config.toml
encoder_arch = "vit"
model = "contrastive audio-text model"
dataset = "simulated sounds of rotating machines with and without faults"
train_examples = 39062
noise_aug = 0.002
n_mels = 64
hop_length = 320
input = "log_mel"
spec_augment = false
win_length = 512
tokenizer = "word"
vocab_size = 51
loss = "softmax"
embed_dim = 128
encoder_norm = "layernorm"
encoder_norm_position = "pre"
encoder_activation = "geglu"
encoder_mlp_ratio = 2.67
encoder_head_dim = 64
encoder_fused_qkv = false
encoder_bias = "qkv"
encoder_qk_norm = false
encoder_parallel_block = false
encoder_inner_norm = false
encoder_drop_path = 0.15
encoder_patch_size = [64, 2]
encoder_layers = 10
encoder_width = 256
encoder_positions = "learned"
encoder_pooling = "class_token"
text_encoder_causal = true
text_encoder_width = 192
text_encoder_layers = 6
text_encoder_norm = "layernorm"
text_encoder_norm_position = "pre"
text_encoder_activation = "gelu_tanh"
text_encoder_mlp_ratio = 4
text_encoder_head_dim = 32
text_encoder_fused_qkv = false
text_encoder_bias = "none"
text_encoder_qk_norm = false
text_encoder_parallel_block = false
text_encoder_inner_norm = false
text_encoder_drop_path = 0.15
text_encoder_positions = "sincos"
init = "torch_default"
residual_init = "none"
optimizer = "adamw"
lr = 0.0014
beta1 = 0.9
beta2 = 0.98
eps = 1e-08
steps = 7200
batch_size = 512
epochs = 94.4
lr_schedule = "wsd"
decay_fraction = 0.4
final_lr_fraction = 0.01
warmup_steps = 210
weight_decay = 0.1
Rows from block 2 of the audio encoder, named by matrix and row number. Rows with one number belong to one attention dimension. Each number is 50 + 10 x the weight over its row's rms, rounded and kept within 0 to 99. All counts start at 0. After the name is the row's rms in percent of the matrix's.
# q: attention query (encoder.blocks.2.attn.q.weight, 256x256), inputs 0-127
# k: attention key (encoder.blocks.2.attn.k.weight, 256x256), inputs 0-127
q.227 094:66 72 49 54 53 33 40 64 39 49 41 28 60 62 45 41 52 27 56 45 37 60 52 45 47 51 62 50 38 44 48 63 58 61 40 43 61 56 51 55 35 58 61 28 58 54 49 78 55 59 65 47 61 59 51 33 48 60 58 32 49 44 48 60 60 57 63 50 51 52 49 41 47 41 51 40 56 57 50 42 56 61 51 38 30 44 44 41 40 31 58 65 58 57 38 38 47 61 54 59 46 52 46 48 45 42 60 60 65 53 59 47 53 45 44 45 52 39 43 39 48 49 53 59 46 61 43 43
k.227 089:50 50 47 40 50 40 45 44 43 51 80 65 47 44 44 44 64 52 46 43 40 37 53 45 77 60 52 55 62 41 42 34 48 47 39 48 67 58 43 43 55 71 53 41 43 52 56 37 36 49 39 25 51 52 62 57 51 52 37 66 46 44 50 42 57 61 37 42 62 42 70 58 77 45 58 63 56 32 38 63 70 51 44 53 52 50 48 41 53 46 42 59 48 44 45 64 68 50 57 37 59 51 54 42 39 63 42 65 58 35 50 53 47 73 44 43 34 49 48 63 52 43 63 49 49 63 45 44
q.228 106:44 23 53 62 58 52 57 52 45 49 61 79 51 39 41 60 42 52 55 49 69 62 47 36 52 53 53 52 56 47 35 60 50 47 51 71 54 46 50 32 53 54 55 65 43 48 60 56 43 37 31 48 45 42 45 54 52 63 44 55 43 30 32 45 39 55 40 43 29 69 62 47 56 45 55 50 44 53 49 57 55 56 43 62 48 66 47 57 53 52 59 55 46 49 54 58 59 58 41 42 70 45 52 56 52 50 51 50 49 44 60 45 48 56 48 52 54 63 51 68 56 57 62 44 45 39 58 57
k.228 098:46 52 53 58 44 56 60 67 62 35 37 53 52 52 36 62 44 62 50 54 45 30 50 57 55 48 67 46 30 70 60 53 36 44 46 45 39 37 53 64 37 54 36 44 60 54 48 40 67 47 75 64 45 46 46 54 52 44 57 48 75 53 63 48 47 46 71 55 68 67 50 33 51 47 42 49 43 48 38 31 33 56 65 54 51 48 51 51 50 54 62 42 69 45 47 37 33 53 57 50 37 55 41 55 34 47 72 58 69 59 46 56 51 59 56 58 58 55 58 45 43 50 43 52 46 51 50 65
q.229 099:37 32 61 57 49 48 49 50 44 41 57 67 46 47 40 55 54 63 54 62 52 51 48 43 48 56 36 51 65 41 42 59 62 58 57 68 53 46 53 36 64 43 59 67 41 47 50 54 52 44 38 52 49 48 31 50 48 74 47 48 39 36 44 50 42 44 35 35 54 67 68 47 57 40 68 52 46 54 48 52 61 65 44 64 42 52 45 66 57 57 59 50 57 61 54 52 42 47 55 48 74 28 63 55 43 47 63 44 55 44 50 50 42 54 48 63 56 65 67 47 65 40 45 42 39 28 68 51
k.229 091:43 46 57 60 48 68 45 54 58 48 45 78 54 48 39 54 39 67 61 52 56 48 46 62 58 53 50 37 34 68 36 50 35 23 51 63 38 46 60 39 41 41 39 54 30 56 52 36 51 61 57 57 69 42 52 64 47 36 60 41 71 38 56 62 54 39 49 51 54 56 57 55 48 48 58 59 53 38 57 44 47 64 46 53 56 38 41 49 58 42 49 36 63 44 64 54 27 51 49 51 51 47 43 30 48 43 35 45 65 44 60 44 52 58 49 60 65 45 45 44 51 49 48 49 48 50 53 65
q.230 101:52 58 47 33 55 41 44 68 51 57 42 44 42 46 62 40 51 40 59 48 31 54 61 63 55 55 57 54 39 50 71 56 35 50 59 29 40 57 56 51 31 43 45 49 64 59 44 49 54 49 55 57 47 67 80 41 48 40 40 57 48 73 52 53 61 42 64 51 40 44 35 51 42 53 61 48 54 42 38 53 46 31 65 61 55 46 60 54 33 42 27 50 54 42 44 41 70 56 53 66 48 57 45 33 59 42 30 63 55 57 70 46 57 46 56 35 40 69 47 55 44 46 44 48 58 62 49 56
k.230 098:45 37 55 52 50 34 52 47 49 52 52 21 40 46 46 40 47 56 51 53 46 43 44 43 45 41 54 50 47 41 36 50 45 69 58 53 49 47 31 64 51 41 47 46 71 45 46 44 45 46 50 41 33 44 41 54 51 54 41 61 56 45 60 39 54 56 61 51 52 32 47 66 40 44 43 41 65 65 52 63 53 39 79 63 69 57 74 43 52 56 48 55 35 52 34 46 77 50 50 63 38 44 49 59 58 53 48 41 35 46 40 55 44 41 31 49 36 46 60 49 61 53 51 54 58 59 60 37
q.231 101:56 50 49 53 54 34 37 47 38 42 43 55 45 36 45 45 60 30 34 55 29 56 52 62 53 66 61 38 31 54 37 65 39 41 72 42 39 68 50 44 36 37 54 54 59 50 41 44 55 67 57 49 56 50 50 35 36 50 41 52 54 60 57 57 64 46 63 41 47 61 47 56 42 63 83 49 45 36 53 56 46 60 48 73 34 51 68 42 37 42 39 57 61 48 46 57 56 53 50 62 49 37 63 46 72 48 36 59 42 48 48 53 53 48 59 46 49 67 44 44 53 47 42 38 62 48 65 49
k.231 100:43 63 48 48 71 31 56 44 49 53 49 29 39 55 48 47 51 43 46 74 39 41 46 50 52 52 60 43 56 51 48 56 44 68 67 60 45 53 55 56 46 36 35 54 58 54 51 49 60 38 58 35 54 61 50 65 53 30 41 59 60 39 73 42 56 50 64 52 52 53 31 62 37 37 57 46 57 52 53 56 35 52 74 62 67 45 67 36 49 55 47 50 47 63 33 49 66 50 49 38 28 52 54 53 54 58 66 57 36 53 39 51 34 41 37 50 54 50 58 41 47 54 54 53 60 60 66 37
q.232 083:56 55 50 43 51 49 59 53 42 27 63 59 48 37 41 48 53 48 42 60 39 43 57 37 76 58 38 53 58 49 36 64 58 62 40 77 45 62 58 40 47 49 47 57 38 48 55 49 69 46 47 56 43 51 36 43 29 56 50 28 40 36 49 48 57 38 55 40 63 60 55 39 59 40 55 52 45 43 31 46 50 65 42 59 34 61 46 56 52 67 77 48 68 70 40 56 33 42 58 49 49 32 58 66 34 47 57 60 61 46 51 56 55 41 49 65 40 61 62 52 56 54 57 57 45 27 67 47
k.232 081:36 41 48 41 40 76 57 54 53 38 49 79 58 51 54 53 53 67 49 40 67 38 31 50 62 45 53 38 48 48 29 60 31 48 44 58 47 46 43 23 30 45 46 51 45 66 35 40 46 54 54 46 60 41 45 66 53 28 59 31 48 38 54 67 57 37 49 55 72 40 58 50 59 42 70 46 39 56 51 41 65 73 52 38 60 51 49 34 54 43 55 57 54 55 45 44 37 42 46 38 58 45 41 27 43 46 53 44 73 51 56 56 40 64 53 68 55 45 51 38 42 54 50 56 61 43 41 55
q.233 098:54 68 57 62 46 62 51 57 57 61 46 37 58 61 59 54 41 64 52 18 66 43 46 39 53 55 61 51 44 48 57 26 55 51 43 37 61 35 55 52 54 55 48 34 46 53 66 58 48 47 49 49 61 48 49 68 57 42 48 49 52 59 56 42 37 65 48 59 45 45 40 47 40 52 31 44 46 50 53 44 53 45 62 26 63 42 43 34 47 42 61 54 32 39 51 49 51 56 39 35 38 69 32 50 55 63 40 45 63 61 73 52 61 53 44 46 45 32 40 53 35 40 61 59 57 59 35 55
k.233 100:58 55 50 59 31 35 46 65 54 44 65 38 56 56 51 48 40 39 53 45 53 63 51 44 55 63 34 54 59 56 67 25 63 41 40 31 62 42 53 45 62 53 61 53 44 48 45 61 45 61 38 70 48 60 58 33 45 76 50 64 49 54 40 52 54 63 43 48 53 67 61 26 59 48 52 51 47 51 35 59 44 54 36 55 52 55 42 70 49 52 54 57 48 43 47 60 28 52 63 71 77 47 63 63 53 50 40 57 48 55 54 64 62 37 60 55 48 47 49 65 48 41 42 52 46 52 54 63
q.234 103:60 44 60 63 57 44 68 72 50 47 53 52 56 45 32 66 29 65 51 48 54 42 38 29 51 46 45 50 47 53 47 66 52 48 45 48 60 42 63 36 57 50 62 44 41 67 49 67 56 40 47 54 61 59 59 43 57 47 53 43 34 41 55 35 32 41 43 54 55 55 49 51 53 57 60 38 53 48 74 51 64 56 37 51 46 62 47 45 56 56 62 64 50 63 39 60 44 48 48 43 73 37 49 48 42 60 63 48 52 48 55 41 55 52 40 46 35 52 53 54 65 33 57 41 37 40 58 53
k.234 098:50 49 51 46 39 67 38 66 42 49 45 85 53 48 39 44 50 55 51 57 54 40 38 46 53 40 45 56 50 65 64 33 48 38 48 62 51 54 54 52 63 37 54 53 42 46 52 41 42 62 47 59 54 43 57 46 65 50 55 44 64 43 43 60 59 58 34 47 38 56 75 44 73 17 53 65 44 56 47 49 66 55 36 62 55 55 32 56 52 56 45 40 56 47 86 65 45 54 56 45 62 44 55 31 43 40 40 63 59 44 59 44 54 55 62 59 64 40 46 43 36 31 47 49 47 49 50 68
q.235 095:36 39 52 53 68 40 35 41 45 60 52 57 29 51 54 49 58 35 60 54 40 72 49 59 39 52 48 37 45 50 46 69 41 51 63 30 41 58 42 38 54 41 65 63 51 51 35 57 54 59 65 30 53 49 52 49 52 61 50 64 63 47 55 52 57 55 53 42 44 70 45 57 42 54 64 39 45 53 55 58 53 58 51 76 40 37 66 53 54 31 32 50 47 50 49 39 61 51 53 58 63 47 43 46 62 41 48 48 37 46 54 51 25 57 49 38 45 64 49 45 62 60 38 48 53 52 48 48
k.235 094:40 52 48 53 77 49 49 31 38 57 44 47 42 65 36 58 49 59 54 67 31 51 54 64 43 53 60 37 55 58 50 58 42 62 50 61 29 52 54 66 51 53 35 57 50 53 69 33 56 33 54 28 43 44 48 66 46 42 51 55 81 41 62 31 48 56 67 47 44 50 35 52 35 55 45 55 70 29 42 48 32 49 64 57 45 52 62 46 42 55 55 49 68 51 47 53 69 55 42 36 21 49 43 55 57 62 58 55 47 48 49 55 46 47 44 35 43 56 46 48 47 51 53 35 52 69 48 43
q.236 096:54 60 42 45 34 52 50 46 60 55 54 50 50 50 52 46 44 53 32 33 64 48 50 44 66 48 44 45 40 56 52 23 46 46 28 54 58 48 43 46 42 67 40 29 51 49 54 50 45 50 52 56 50 58 61 53 51 38 44 60 42 34 61 57 53 66 47 62 57 35 51 45 43 54 38 61 61 48 43 48 44 40 40 35 60 57 34 60 36 41 57 52 46 42 41 61 58 64 52 57 30 55 60 52 54 44 43 48 52 52 56 57 66 33 63 49 52 39 47 48 34 55 61 45 49 63 45 69
k.236 088:58 63 36 64 50 51 59 52 56 46 58 35 49 56 79 51 49 58 38 45 51 53 58 45 51 47 55 51 50 32 56 60 38 72 56 42 54 33 32 47 42 59 57 64 72 62 48 53 62 64 43 69 39 67 52 34 57 51 56 52 27 64 16 40 42 50 35 59 51 40 31 47 48 47 53 40 42 65 48 39 31 33 42 44 39 52 60 53 41 64 53 59 37 43 37 40 53 40 67 62 43 43 77 61 57 38 63 58 34 62 39 59 56 34 43 45 51 43 55 50 49 62 41 60 54 29 57 49
q.237 081:49 55 50 50 64 45 71 51 33 38 61 65 55 29 36 46 54 55 38 58 46 47 50 44 55 51 43 50 54 48 38 55 56 59 48 74 47 38 56 24 51 50 46 59 55 51 57 49 61 47 37 53 32 57 43 33 37 56 53 36 37 36 43 38 67 39 58 49 53 41 51 59 71 52 61 61 56 45 42 46 51 73 40 53 44 80 56 47 54 68 63 44 52 64 46 60 34 35 46 59 53 30 58 58 49 45 74 62 49 47 40 54 46 43 54 65 45 56 58 55 57 42 55 48 56 33 67 47
k.237 080:39 45 43 48 48 62 65 54 48 53 44 60 56 61 51 54 54 55 52 51 63 33 44 61 51 32 53 56 38 59 37 66 39 39 55 60 56 51 59 39 35 27 32 61 43 55 63 40 49 43 58 42 57 46 47 55 54 38 64 13 48 41 59 50 65 40 51 54 60 38 59 68 66 38 45 43 35 46 70 38 58 63 60 53 51 50 53 34 65 39 56 36 54 47 62 46 44 37 56 38 38 62 47 25 43 52 41 46 62 51 44 44 33 56 59 56 64 34 49 40 40 50 58 62 58 52 48 54
q.238 088:50 45 34 57 63 45 49 46 53 55 57 58 46 50 47 50 46 38 36 45 84 69 38 46 52 51 56 51 45 56 38 35 40 35 44 51 51 44 32 40 43 63 43 45 53 53 45 50 26 51 50 45 41 45 57 57 60 44 51 66 44 39 33 57 59 60 54 60 32 53 50 58 45 58 34 54 61 61 48 39 48 48 50 53 59 42 54 52 52 41 45 39 40 42 49 57 73 67 55 47 43 67 41 51 49 39 33 53 47 44 42 33 58 52 56 45 68 45 35 46 47 68 65 49 50 65 42 55
k.238 097:51 55 39 47 52 44 63 59 49 52 37 19 43 66 60 53 58 54 45 47 33 40 58 53 41 46 64 54 51 44 67 56 41 81 49 43 42 43 44 72 42 63 35 48 74 61 66 48 63 28 54 50 19 57 42 49 49 47 51 42 52 64 42 31 52 44 58 61 51 49 38 46 44 52 39 42 59 47 42 31 34 38 64 46 51 50 64 49 36 59 53 57 52 47 42 51 60 41 48 36 34 57 47 50 48 58 73 56 51 60 46 50 48 53 44 31 46 53 46 34 51 64 50 53 44 51 49 44
q.239 103:42 50 37 34 46 48 40 46 48 58 43 40 52 50 63 39 62 40 45 34 54 49 49 55 47 60 57 50 58 51 60 32 43 57 57 50 46 45 46 45 40 41 36 54 63 42 50 56 55 46 42 47 38 56 59 52 49 46 42 43 58 61 43 56 56 60 55 55 36 45 41 57 50 44 40 66 61 45 35 66 31 43 55 48 64 55 66 44 45 50 40 38 49 46 61 48 57 40 42 53 37 55 60 53 60 51 35 52 39 54 63 45 42 49 57 39 44 52 60 61 35 61 44 48 81 48 54 59
k.239 099:58 44 43 46 48 38 65 48 62 45 53 14 56 66 50 48 40 33 39 54 46 45 54 49 38 47 45 61 53 45 53 53 41 64 65 45 46 39 29 57 33 28 40 41 53 52 47 67 45 25 56 51 35 62 37 50 36 50 54 45 34 67 63 60 50 58 67 57 61 55 39 58 47 61 40 31 57 61 55 59 37 50 63 56 60 58 69 44 55 48 47 61 36 58 17 43 55 48 56 55 35 50 53 72 54 51 56 34 35 46 47 59 44 39 44 55 47 42 58 43 49 77 60 52 57 58 58 41
q.240 092:70 67 54 51 60 42 38 50 38 55 43 34 68 45 43 54 59 28 30 60 22 51 50 49 45 61 59 55 37 49 45 65 53 49 56 48 51 54 50 55 41 43 58 54 57 58 55 58 72 52 60 48 60 59 55 31 50 50 67 36 48 53 45 42 65 48 63 54 53 54 51 47 52 52 55 53 51 28 50 44 53 74 44 44 38 59 66 22 47 47 49 57 47 69 31 62 32 38 41 42 44 39 48 66 50 63 55 60 43 50 51 52 46 56 40 49 35 37 32 41 47 47 59 57 61 53 46 48
k.240 086:40 64 48 37 46 51 59 59 46 62 59 58 61 53 50 50 46 40 36 52 53 42 40 45 64 51 42 53 68 48 56 43 45 58 49 56 63 67 42 35 41 56 54 48 25 50 50 41 41 38 42 28 54 55 45 55 60 36 56 53 50 30 60 58 58 64 62 48 66 45 59 54 80 44 54 57 49 58 49 44 63 66 38 44 56 50 55 30 58 45 55 60 57 49 50 53 58 43 61 27 51 77 50 38 42 67 41 66 58 37 45 50 37 55 56 47 37 46 40 53 38 39 55 61 62 73 41 48
q.241 091:65 43 20 47 63 37 49 54 48 50 63 77 43 44 50 53 48 31 57 60 56 75 65 53 41 41 54 48 46 49 45 55 43 63 55 51 43 55 46 42 32 65 43 45 76 57 38 57 39 51 48 47 26 48 43 36 45 47 56 53 32 54 21 58 62 47 64 58 43 45 46 54 59 58 54 44 50 41 42 33 55 47 44 48 46 58 61 57 56 49 56 48 62 52 36 48 60 49 47 59 51 40 48 44 38 42 55 52 42 38 40 39 61 47 60 46 58 45 44 66 54 53 68 47 51 48 60 46
k.241 106:39 41 34 36 56 58 61 49 52 63 42 39 42 63 51 52 61 61 47 42 42 42 47 57 48 38 72 55 57 42 44 63 44 70 55 57 42 61 36 69 47 47 35 47 69 57 74 42 48 22 54 32 31 35 47 54 52 41 41 42 52 63 56 37 49 40 62 49 49 40 58 65 59 61 30 51 49 48 58 33 62 38 69 49 63 41 58 38 55 48 49 52 45 43 48 52 71 43 47 29 37 69 38 35 39 59 63 49 55 51 35 41 36 65 42 38 52 52 58 36 57 63 51 50 52 61 46 41
q.242 079:50 57 62 30 44 50 32 45 53 43 56 48 33 55 74 50 46 37 50 61 31 58 59 55 53 63 41 45 26 48 70 59 53 52 60 51 41 72 53 68 54 52 48 61 62 50 42 49 51 56 58 46 69 25 43 41 39 43 46 57 54 56 72 71 45 36 55 29 63 50 44 41 36 54 69 42 44 37 46 56 54 44 59 46 44 42 39 65 47 36 52 53 64 60 44 57 51 49 54 67 57 44 55 52 57 48 41 38 63 68 52 58 49 45 54 54 40 62 53 52 49 30 48 53 34 40 54 52
k.242 081:55 45 55 47 40 48 47 59 54 61 54 41 40 34 56 52 53 63 50 52 60 60 52 44 60 60 65 22 25 55 37 55 60 56 53 55 55 47 61 53 43 42 51 45 57 29 22 48 45 54 44 45 67 37 45 69 40 49 40 64 75 31 55 63 44 47 50 41 43 48 54 41 29 43 55 66 54 56 52 48 62 53 74 57 43 49 52 45 55 53 50 53 50 39 47 37 57 56 56 50 52 46 57 46 64 48 40 42 58 46 56 44 45 49 46 45 42 52 63 70 55 33 52 55 72 56 54 36
q.243 097:42 43 86 51 44 58 54 47 57 48 44 36 50 59 61 53 61 67 49 51 36 28 45 47 39 57 55 57 52 37 59 60 54 51 56 44 52 49 60 76 68 46 46 59 41 51 58 49 53 43 41 37 78 54 47 73 60 47 32 51 67 60 65 40 28 51 44 36 60 60 54 48 49 45 58 49 49 62 63 51 44 48 59 47 58 29 40 57 52 53 47 55 38 46 65 49 41 48 43 38 50 58 43 47 53 62 45 38 46 58 61 54 42 66 30 57 45 45 52 49 53 38 41 56 48 56 41 41
k.243 111:56 58 70 56 45 38 39 48 52 41 58 73 53 40 31 53 44 35 51 54 51 59 46 48 48 66 31 43 47 55 50 40 65 30 52 45 51 46 65 41 61 49 73 48 30 35 36 59 49 64 45 62 77 51 47 54 52 63 47 55 55 40 54 62 51 60 41 39 54 62 53 36 45 44 52 56 47 45 41 56 46 61 39 49 45 55 45 66 50 45 53 50 45 50 62 55 40 56 52 70 76 37 45 59 64 45 43 50 52 46 61 50 59 45 57 69 50 55 40 57 59 40 44 46 46 40 49 56
q.244 095:70 65 63 46 49 54 56 51 50 50 33 25 55 55 63 57 51 51 51 53 17 34 55 61 54 48 54 52 45 58 71 65 50 56 54 41 46 55 63 71 48 44 49 42 55 59 47 51 59 61 62 52 67 55 49 40 52 41 60 41 49 83 62 41 55 34 57 53 66 31 39 54 49 51 62 41 44 40 59 54 47 46 64 39 53 46 54 41 42 50 43 48 52 59 42 49 43 39 53 47 49 57 34 45 48 67 50 59 57 61 54 47 54 42 45 39 30 50 45 42 44 37 45 55 52 64 43 46
k.244 095:47 57 59 50 41 36 37 45 41 54 65 65 56 35 51 35 55 43 53 37 60 66 38 39 55 49 34 46 57 41 44 37 63 44 57 58 62 57 51 36 60 43 76 55 43 31 36 50 41 69 44 42 71 46 56 53 57 54 38 53 47 29 57 72 53 59 34 43 48 54 66 54 68 41 54 52 51 57 51 76 74 61 41 57 56 49 55 54 59 46 39 47 43 49 61 54 62 48 55 59 68 57 53 48 58 47 35 51 53 37 60 43 44 40 47 55 39 51 40 61 54 21 58 49 58 51 53 47
q.245 100:58 54 38 54 57 51 40 39 42 66 40 36 59 57 48 43 58 40 49 49 53 52 46 56 32 55 48 55 56 53 45 41 41 61 57 68 48 42 34 54 44 38 45 62 46 41 43 55 30 52 39 51 36 43 40 48 57 63 54 39 54 63 21 38 48 58 44 53 32 56 49 67 70 50 37 53 60 59 48 59 46 51 55 34 43 52 73 38 58 60 49 48 41 58 51 46 35 35 41 45 50 47 48 69 42 48 58 51 38 43 37 47 36 55 36 49 62 38 41 42 59 54 44 47 61 41 44 49
k.245 093:73 65 36 24 46 42 56 61 61 49 50 31 70 48 49 51 51 27 51 45 52 36 39 47 40 65 61 75 51 52 61 31 58 55 51 41 70 50 54 57 31 56 42 42 43 53 59 58 51 34 52 38 42 61 45 56 43 61 46 49 49 51 58 52 49 55 75 50 61 52 45 58 56 62 43 47 45 53 56 44 36 49 46 46 54 45 39 35 57 31 37 44 50 54 38 51 48 54 56 42 47 69 43 76 34 68 50 40 52 49 59 45 43 59 58 59 36 53 43 59 43 64 56 69 51 61 37 38
q.246 105:48 53 74 44 46 57 53 42 48 51 37 25 47 47 59 59 64 46 53 59 16 35 53 53 39 58 53 49 48 46 61 71 46 52 64 36 40 59 65 64 56 35 48 54 47 53 47 43 58 52 47 42 70 51 41 60 47 50 47 41 61 68 66 43 42 40 48 39 63 51 52 52 48 55 64 45 39 51 60 57 47 55 62 48 51 44 56 52 50 61 44 58 49 61 54 46 35 32 53 51 68 53 49 49 58 68 53 49 44 60 53 54 37 68 39 50 41 59 56 44 50 41 38 55 53 54 45 35
k.246 112:56 58 66 57 40 40 32 45 47 54 58 74 56 38 40 50 51 43 45 51 56 65 46 51 43 55 31 46 55 56 50 45 64 30 49 54 54 54 61 40 62 48 65 42 25 29 35 48 45 60 48 53 84 48 44 56 47 61 44 53 58 31 61 70 49 65 50 41 50 65 57 45 49 44 55 64 42 45 50 66 56 69 42 61 45 49 38 54 53 44 48 42 50 54 61 56 42 59 49 64 63 48 43 55 62 42 36 48 51 33 55 40 44 42 50 68 50 61 40 59 60 36 58 50 52 49 50 54
q.247 094:31 55 66 62 37 52 57 54 48 44 57 39 51 41 52 40 38 56 45 30 59 55 45 35 60 66 45 44 50 45 52 47 50 50 36 54 58 50 53 40 58 48 55 49 29 50 54 48 50 50 37 61 62 33 43 57 58 67 41 57 56 34 61 61 45 68 31 48 49 79 65 28 47 29 38 57 48 71 38 52 53 51 48 54 42 46 42 54 47 45 56 56 55 53 65 49 42 61 63 53 64 50 68 49 56 33 46 56 75 46 65 57 51 47 49 59 54 64 67 39 38 43 47 51 51 46 56 70
k.247 095:58 51 59 63 42 49 46 63 63 42 53 50 48 38 53 49 45 65 56 51 55 46 47 44 67 73 51 53 32 61 46 30 46 31 40 46 48 34 56 40 45 54 49 46 53 42 30 44 53 65 50 71 61 53 54 48 39 59 52 52 54 48 48 52 49 58 46 42 72 52 44 41 41 45 55 53 50 56 45 46 32 60 45 60 36 51 38 64 48 53 49 37 51 65 47 44 28 64 71 80 50 33 64 63 56 36 46 50 58 51 58 60 60 37 47 63 67 56 60 44 37 42 38 44 53 33 43 64
q.248 106:29 39 52 27 52 54 36 35 51 63 43 52 33 66 51 42 64 35 63 47 48 64 46 58 52 41 49 60 67 51 47 52 56 49 43 41 57 53 56 55 60 52 57 62 46 44 48 47 48 51 59 25 50 44 47 59 61 68 58 50 57 49 51 51 45 52 52 28 41 54 48 45 46 31 46 45 51 56 55 50 54 53 54 50 51 30 45 59 60 34 39 45 40 49 67 32 57 53 62 37 56 63 31 50 47 51 49 48 57 46 58 42 21 64 47 40 38 47 44 44 55 51 43 61 45 67 33 47
k.248 101:45 48 53 56 60 63 47 40 37 45 47 50 63 68 36 69 53 45 56 41 45 54 54 54 48 57 52 31 45 61 32 47 59 48 40 47 38 52 48 67 54 67 40 52 36 43 63 43 62 43 57 38 48 43 50 54 51 56 63 71 74 31 49 46 25 49 57 51 46 62 55 36 41 47 45 58 75 28 48 46 51 51 50 42 43 54 56 45 46 50 47 66 68 49 56 44 61 45 30 32 49 42 31 66 54 65 39 51 60 45 64 49 49 47 49 28 29 61 41 65 51 31 51 46 52 69 29 52
q.249 091:44 53 39 60 50 38 38 48 57 56 53 52 49 56 53 46 42 42 49 26 72 71 52 43 60 52 65 46 55 53 52 33 40 39 53 47 58 50 42 37 43 46 51 39 54 56 48 56 39 54 57 57 43 39 60 54 55 51 58 57 54 49 41 54 60 68 58 64 28 61 46 52 45 65 44 47 54 58 42 51 48 42 57 56 49 49 48 49 52 39 37 49 41 42 54 55 69 72 52 58 47 60 44 51 63 36 44 49 55 46 54 45 54 42 54 39 62 52 38 61 38 58 57 54 63 66 45 60
k.249 099:48 46 45 47 55 37 57 51 49 54 50 08 41 68 60 45 55 44 54 51 43 40 60 50 48 49 61 60 46 49 61 46 44 74 41 36 44 42 40 67 45 57 38 41 74 64 66 43 50 29 48 45 22 61 47 48 47 49 49 62 48 67 52 26 48 50 59 55 57 42 33 44 49 50 40 36 64 51 52 43 30 42 52 57 59 55 63 49 45 55 50 55 43 56 33 44 52 57 57 45 39 49 51 64 42 59 61 59 42 56 32 62 48 50 43 43 43 48 51 43 40 58 50 52 48 53 58 47
q.250 098:50 34 51 65 66 41 36 48 56 49 51 51 52 61 47 53 60 37 67 41 55 63 51 59 32 55 68 54 46 50 43 53 43 42 62 48 56 59 32 51 50 46 52 56 55 46 36 47 31 55 44 45 54 35 57 64 59 60 61 58 53 51 36 50 42 63 50 41 41 71 51 59 59 58 45 33 48 64 60 53 51 54 58 62 44 37 56 43 57 43 43 56 46 40 50 40 54 55 44 44 56 60 32 48 47 33 51 47 51 45 37 52 53 68 40 48 67 41 29 57 61 56 60 52 50 54 55 41
k.250 092:54 45 57 32 60 40 46 55 43 40 52 34 39 49 36 49 64 38 51 51 34 53 48 60 44 56 69 64 56 51 57 46 63 57 41 37 61 51 69 81 55 82 45 43 61 56 65 47 51 31 45 46 34 60 41 59 45 56 34 60 78 55 54 24 36 54 69 45 43 56 44 47 46 50 38 59 56 35 34 43 39 41 56 50 55 46 41 57 46 32 42 55 50 50 47 64 60 60 54 37 50 62 44 69 37 65 59 52 51 58 51 50 47 61 49 45 50 60 51 58 63 61 57 46 39 57 41 43
q.251 094:61 45 41 56 60 43 63 67 58 57 60 66 48 42 55 61 33 56 59 53 73 57 59 42 53 44 43 50 47 52 50 51 48 49 60 52 37 50 57 31 47 59 36 54 62 67 56 54 45 43 45 65 41 54 63 40 40 39 40 58 41 44 48 46 56 46 48 61 45 51 49 45 41 70 61 52 44 49 45 58 65 36 39 46 64 67 49 70 46 44 63 55 47 53 33 60 57 52 51 59 55 43 49 47 65 47 56 44 42 52 53 53 61 38 62 42 40 70 66 71 61 56 53 37 46 33 70 52
k.251 087:46 42 46 68 51 56 57 53 59 66 35 46 35 44 47 42 48 77 48 66 46 46 58 53 36 22 65 54 41 49 59 56 38 65 53 54 32 47 51 65 49 35 29 45 64 53 51 40 54 45 56 52 34 37 43 57 53 47 55 30 57 71 40 38 58 52 59 58 54 42 50 63 43 46 38 42 37 60 64 36 42 36 64 61 61 48 51 40 66 63 69 41 57 39 59 47 45 56 44 52 41 53 49 40 48 33 59 47 44 60 28 51 44 48 52 55 53 51 53 46 52 58 50 60 56 48 75 50
q.252 088:49 62 54 52 60 49 46 56 48 55 44 34 53 54 61 40 44 44 34 43 64 48 36 42 39 54 55 50 37 47 42 40 31 42 41 46 47 49 33 40 42 34 47 47 35 49 33 57 26 59 51 53 54 48 59 52 70 45 52 64 63 53 44 47 57 64 47 70 37 52 54 70 56 44 48 50 59 68 54 57 39 43 51 57 48 44 62 41 51 50 30 54 29 52 51 51 55 50 49 65 52 65 55 44 54 32 55 43 36 66 41 53 43 45 53 48 74 47 37 35 42 56 46 53 52 52 44 50
k.252 088:61 62 41 45 52 32 58 58 44 46 40 16 49 33 56 39 50 54 42 58 43 43 44 46 46 46 63 68 42 50 61 43 57 61 55 36 51 57 62 63 49 69 54 36 62 52 61 57 47 38 52 47 36 72 51 47 47 64 41 42 38 57 50 28 51 50 70 55 48 39 35 54 45 52 47 46 40 50 45 48 26 45 49 48 46 45 55 46 46 60 46 44 42 57 53 67 53 61 74 50 48 55 52 67 54 52 53 59 45 55 45 48 57 52 38 46 49 51 44 47 49 57 49 54 46 43 50 35